config.toml
model = "class-conditioned image diffusion model"
dataset = "reaction-diffusion patterns (Gray-Scott)"
train_examples = 95000
image_size = 48
horizontal_flip = true
conditioning = "class"
arch = "unet"
objective = "epsilon"
cond_dim = 128
targets = ["palette"]
num_classes = 7
cond_dropout = 0.1
norm = "groupnorm"
activation = "silu"
weight_standardization = false
pixel_unshuffle = 2
widths = [48, 96, 192]
blocks_per_level = 2
scale_shift_norm = true
attention = true
upsampling = "pixel_shuffle"
init = "small_normal"
residual_init = "scaled_by_depth"
optimizer = "soap"
beta2 = 0.999
lr = 0.0016
beta1 = 0.9
shampoo_beta = 0.999
eps = 1e-08
precondition_frequency = 32
max_precond_dim = 1536
merge_dims = false
one_sided = false
adamw_lr_other_params = 0.00081
grad_clip = 0.5
steps = 6700
batch_size = 384
epochs = 27.1
lr_schedule = "cosine"
final_lr_fraction = 0.1
warmup_steps = 670
weight_decay = 0.1
adamw_weight_decay_other_params = 0.05
Rows from block 9 of a small class-conditioned image diffusion model, named by matrix and row number. Rows with one number belong to one channel. Each number is 200 + 40 x the weight over its row's rms, rounded and kept within 0 to 999. All counts start at 0. After the name is the row's rms in percent of the matrix's.
After each channel's rows are labels from the 100 images, of 14848 (inputs lightly noised), where the channel reaches its highest value: "patch colour" is the nearest of a few named colours to the mean colour under the peak. Only what is clearly more common there than usual is listed. The data: reaction-diffusion patterns (Gray-Scott).
# convs0: first 3x3 conv (model.decb.0.1.convs.0.weight, 96x96x3x3, each kernel summed), inputs 0-95
# convs1: second 3x3 conv (model.decb.0.1.convs.1.weight, 96x96x3x3, transposed, each kernel summed), outputs 0-95

convs0.49,106,165,165,217,200,221,192,207,263,129,159,194,219,153,202,158,225,199,230,212,259,214,224,189,159,221,212,258,270,187,189,225,143,188,130,147,251,306,174,222,162,201,182,218,175,228,145,167,180,253,274,155,249,173,211,231,229,166,175,213,214,126,197,224,243,231,221,195,200,191,221,263,203,192,243,181,213,255,204,181,209,184,125,176,131,170,232,173,300,241,241,163,263,172,289,152,254
convs1.49,110,203,212,148,206,219,219,165,230,249,232,172,142,264,181,255,241,215,228,189,118,175,133,243,171,191,247,254,130,266,251,147,216,156,189,133,160,190,229,262,237,93,194,118,192,195,224,209,177,197,130,191,240,226,212,198,117,195,147,169,213,224,269,166,202,213,197,219,255,234,175,169,189,212,226,277,249,174,285,219,210,216,202,226,172,240,204,139,150,218,184,211,180,166,188,230,188
patch colour: black

convs0.40,095,261,235,194,192,189,250,183,204,136,184,229,238,244,186,149,176,172,162,183,185,149,224,217,241,127,209,191,163,207,230,220,182,102,171,133,215,242,169,229,217,215,231,170,263,174,133,218,181,152,169,202,237,212,284,209,155,235,193,203,216,208,135,230,199,201,202,141,199,208,188,226,180,176,268,119,208,173,150,241,223,142,231,130,211,229,202,210,200,222,210,224,47,246,267,235,176
convs1.40,094,239,146,182,204,171,84,177,229,249,189,223,236,171,220,228,185,168,235,173,210,233,191,178,155,237,171,218,259,212,162,238,226,148,228,258,181,348,209,205,151,131,202,224,145,218,218,172,246,220,246,129,209,174,140,208,130,202,210,186,230,134,233,168,199,150,231,171,204,197,184,157,210,236,110,233,216,207,190,185,204,217,177,291,198,185,252,224,242,139,210,170,183,233,140,204,187
patch colour: pink

convs0.54,088,263,184,148,241,186,175,292,229,211,177,261,280,212,244,206,256,215,149,277,271,202,146,222,232,154,220,178,190,200,187,242,216,206,260,180,251,173,200,200,119,195,244,271,200,252,216,162,205,168,202,199,193,228,252,179,156,253,193,149,156,183,179,214,206,170,173,275,208,214,224,208,297,214,198,252,196,200,206,217,197,264,166,251,221,176,227,270,181,251,226,301,197,155,210,169,250
convs1.54,083,184,155,252,184,241,192,152,167,162,259,200,140,155,154,186,228,192,226,157,173,142,231,205,156,212,165,219,225,129,213,183,185,210,247,147,178,223,234,154,250,208,205,82,184,194,212,242,178,198,185,197,205,112,140,227,213,236,235,272,215,115,221,168,148,161,212,218,230,186,246,244,161,244,161,210,219,190,179,198,211,194,190,174,219,192,278,106,208,164,266,184,284,183,171,287,206
patch colour: black

convs0.73,117,195,209,229,224,202,157,219,166,170,246,259,205,156,174,207,164,198,227,213,133,218,210,197,168,197,176,189,245,217,225,164,174,193,166,134,160,278,236,200,178,179,107,138,231,159,209,248,250,169,142,222,245,180,189,224,248,106,146,182,237,152,171,259,168,178,191,161,139,225,164,236,160,208,152,163,208,230,156,143,205,163,292,202,101,230,239,130,186,122,229,194,178,202,143,218,179
convs1.73,132,150,200,170,239,177,271,134,194,258,188,208,172,234,139,180,210,213,186,229,235,203,183,175,247,154,203,182,158,144,188,246,216,220,212,262,193,249,179,176,242,211,171,208,186,224,218,209,194,283,208,252,194,184,194,105,193,183,210,233,161,261,228,240,234,182,192,205,261,239,239,167,203,147,196,230,222,176,144,190,185,109,213,213,199,128,100,119,152,307,170,231,215,243,243,128,171
patch colour: grey

convs0.23,088,176,162,231,140,149,245,229,202,200,267,150,164,161,181,171,163,197,174,161,273,236,238,257,229,153,157,164,115,191,208,134,151,103,206,239,189,221,188,180,169,235,161,258,161,187,227,226,179,186,181,210,191,168,219,190,112,159,239,188,161,204,133,208,161,193,244,102,241,214,189,255,228,169,284,197,214,224,248,124,152,166,176,144,190,230,201,184,232,207,172,157,177,221,226,161,158
convs1.23,087,232,146,179,198,229,132,126,147,208,174,273,147,238,208,223,198,193,207,229,202,161,184,162,235,211,201,209,260,216,207,205,279,226,159,111,192,249,165,148,215,152,223,221,225,260,222,201,179,193,239,244,179,126,160,178,227,234,199,217,184,169,245,226,143,159,178,220,225,192,256,175,193,246,135,192,242,129,250,165,191,230,180,288,185,217,219,255,202,107,197,238,282,250,139,226,244
patch colour: green

convs0.25,096,202,215,150,294,203,200,203,221,232,191,175,190,134,239,211,217,243,167,191,222,189,222,200,193,302,154,266,180,192,212,227,136,188,233,229,180,229,233,175,218,275,175,193,256,115,213,149,161,197,225,214,252,140,157,253,191,213,241,133,177,174,244,162,240,256,241,240,214,246,191,217,187,152,206,201,210,191,174,180,184,202,162,239,226,238,52,230,197,231,256,252,258,195,176,167,259
convs1.25,083,177,214,246,210,223,174,179,203,195,199,208,173,158,285,187,195,117,183,248,233,207,248,81,187,198,176,215,211,246,173,237,121,214,230,147,142,188,215,199,151,120,192,251,253,226,187,214,201,164,156,173,214,199,229,144,179,176,157,241,200,206,213,261,215,256,192,199,177,156,125,182,174,212,154,232,236,182,285,209,201,152,153,211,246,199,253,241,78,188,142,219,273,223,193,187,186
patch colour: green

convs0.56,112,165,203,195,244,230,219,190,221,188,245,159,205,177,175,173,202,181,150,223,119,204,249,184,266,189,227,176,210,228,233,213,230,200,189,173,224,359,152,249,165,285,261,186,189,231,140,154,203,192,229,215,202,225,183,179,195,230,172,204,216,212,295,169,180,190,254,217,185,205,173,184,184,237,194,248,205,234,218,255,271,247,181,191,257,149,182,290,196,193,255,176,88,198,158,182,149
convs1.56,112,229,143,206,200,187,163,158,175,128,175,214,242,268,224,209,196,198,277,218,265,248,213,140,185,170,210,215,247,198,152,165,261,234,256,169,238,293,212,120,218,236,239,210,195,264,217,195,171,218,213,197,210,135,183,200,263,230,206,115,235,257,181,216,235,177,191,221,186,189,200,204,201,248,205,184,212,184,190,152,135,170,249,214,222,220,278,118,223,229,160,127,264,258,164,128,221
patch colour: grey

convs0.92,091,170,216,224,177,170,217,193,198,217,232,204,212,183,232,195,162,193,208,226,274,200,198,233,213,119,143,182,151,224,222,245,171,129,198,190,153,147,278,180,268,185,206,116,177,170,171,216,235,179,119,154,219,210,269,154,244,294,175,213,147,196,186,180,218,129,221,142,204,132,192,164,201,226,185,216,200,216,205,281,221,187,201,173,207,212,164,180,227,235,179,146,118,236,82,132,205
convs1.92,117,294,162,192,165,251,154,245,183,189,188,227,208,162,206,164,183,222,238,116,144,159,194,180,246,211,285,204,256,116,174,183,258,219,162,144,235,282,168,222,170,257,217,211,182,223,228,187,202,250,230,188,158,174,150,235,215,275,257,193,225,172,203,174,166,179,199,236,150,200,214,227,201,219,212,156,223,196,221,163,202,227,182,248,181,200,238,228,207,119,285,260,212,255,260,251,282
patch colour: grey

convs0.3,099,181,206,185,205,275,211,161,222,164,224,259,250,206,193,206,163,172,195,235,239,166,224,166,226,219,198,213,168,152,215,231,233,145,192,161,214,179,222,176,220,232,233,113,181,216,173,292,220,164,245,184,189,200,157,181,244,188,123,213,247,206,122,182,262,179,208,167,211,247,177,202,117,142,193,177,211,134,98,170,156,170,170,144,185,207,248,155,275,153,225,124,195,135,137,136,189
convs1.3,114,190,213,226,172,138,272,193,167,217,215,174,242,115,126,172,181,238,205,194,219,194,137,275,199,198,207,178,201,262,111,187,158,107,169,249,207,138,277,225,265,213,122,220,175,226,225,157,214,220,180,201,250,212,205,262,181,185,199,238,192,189,177,181,126,170,176,156,252,191,231,256,222,186,262,255,198,255,145,176,217,182,156,221,191,200,160,227,184,135,207,234,157,233,260,256,175
patch colour: grey

convs0.79,094,219,205,199,183,198,160,172,195,185,176,224,196,200,238,169,195,169,212,164,207,191,237,223,217,247,204,174,311,219,180,247,67,130,201,247,131,147,148,247,252,180,223,237,154,185,161,181,173,220,219,215,225,216,155,246,198,211,151,187,195,202,142,209,189,204,184,206,194,228,152,183,194,206,322,205,196,225,238,275,229,172,195,130,235,188,220,134,262,174,249,190,151,292,244,129,190
convs1.79,092,270,164,171,256,306,169,179,214,143,168,174,159,190,235,219,167,138,179,241,219,190,222,183,201,194,165,213,263,176,203,180,250,206,264,166,185,226,207,180,205,152,245,208,162,251,218,223,154,228,233,212,249,211,161,118,211,182,224,218,280,237,234,257,220,210,149,222,176,194,219,138,203,239,101,160,194,149,298,220,209,139,186,277,274,172,198,181,203,226,140,201,237,180,212,146,171
patch colour: green

convs0.47,087,225,182,227,199,250,215,196,169,210,267,153,156,271,212,205,203,190,108,221,155,181,257,235,223,197,222,196,220,205,209,280,306,204,208,154,200,142,211,179,172,238,196,264,168,242,271,259,174,218,153,298,163,141,215,171,163,200,188,202,187,131,183,192,206,167,225,196,245,181,175,246,187,218,254,236,260,173,143,205,222,182,234,209,261,216,193,175,216,128,179,149,113,117,216,197,226
convs1.47,067,214,183,209,192,155,180,211,216,183,103,187,209,133,139,221,180,224,223,190,197,250,245,181,119,160,207,164,165,264,208,178,249,235,198,179,232,185,167,262,189,201,278,171,225,201,182,217,222,174,236,180,201,206,189,267,277,226,241,162,285,268,174,224,223,180,223,199,161,201,218,195,263,172,187,146,166,195,223,273,179,226,291,192,232,211,202,348,206,255,190,199,218,194,177,269,232
patch colour: purple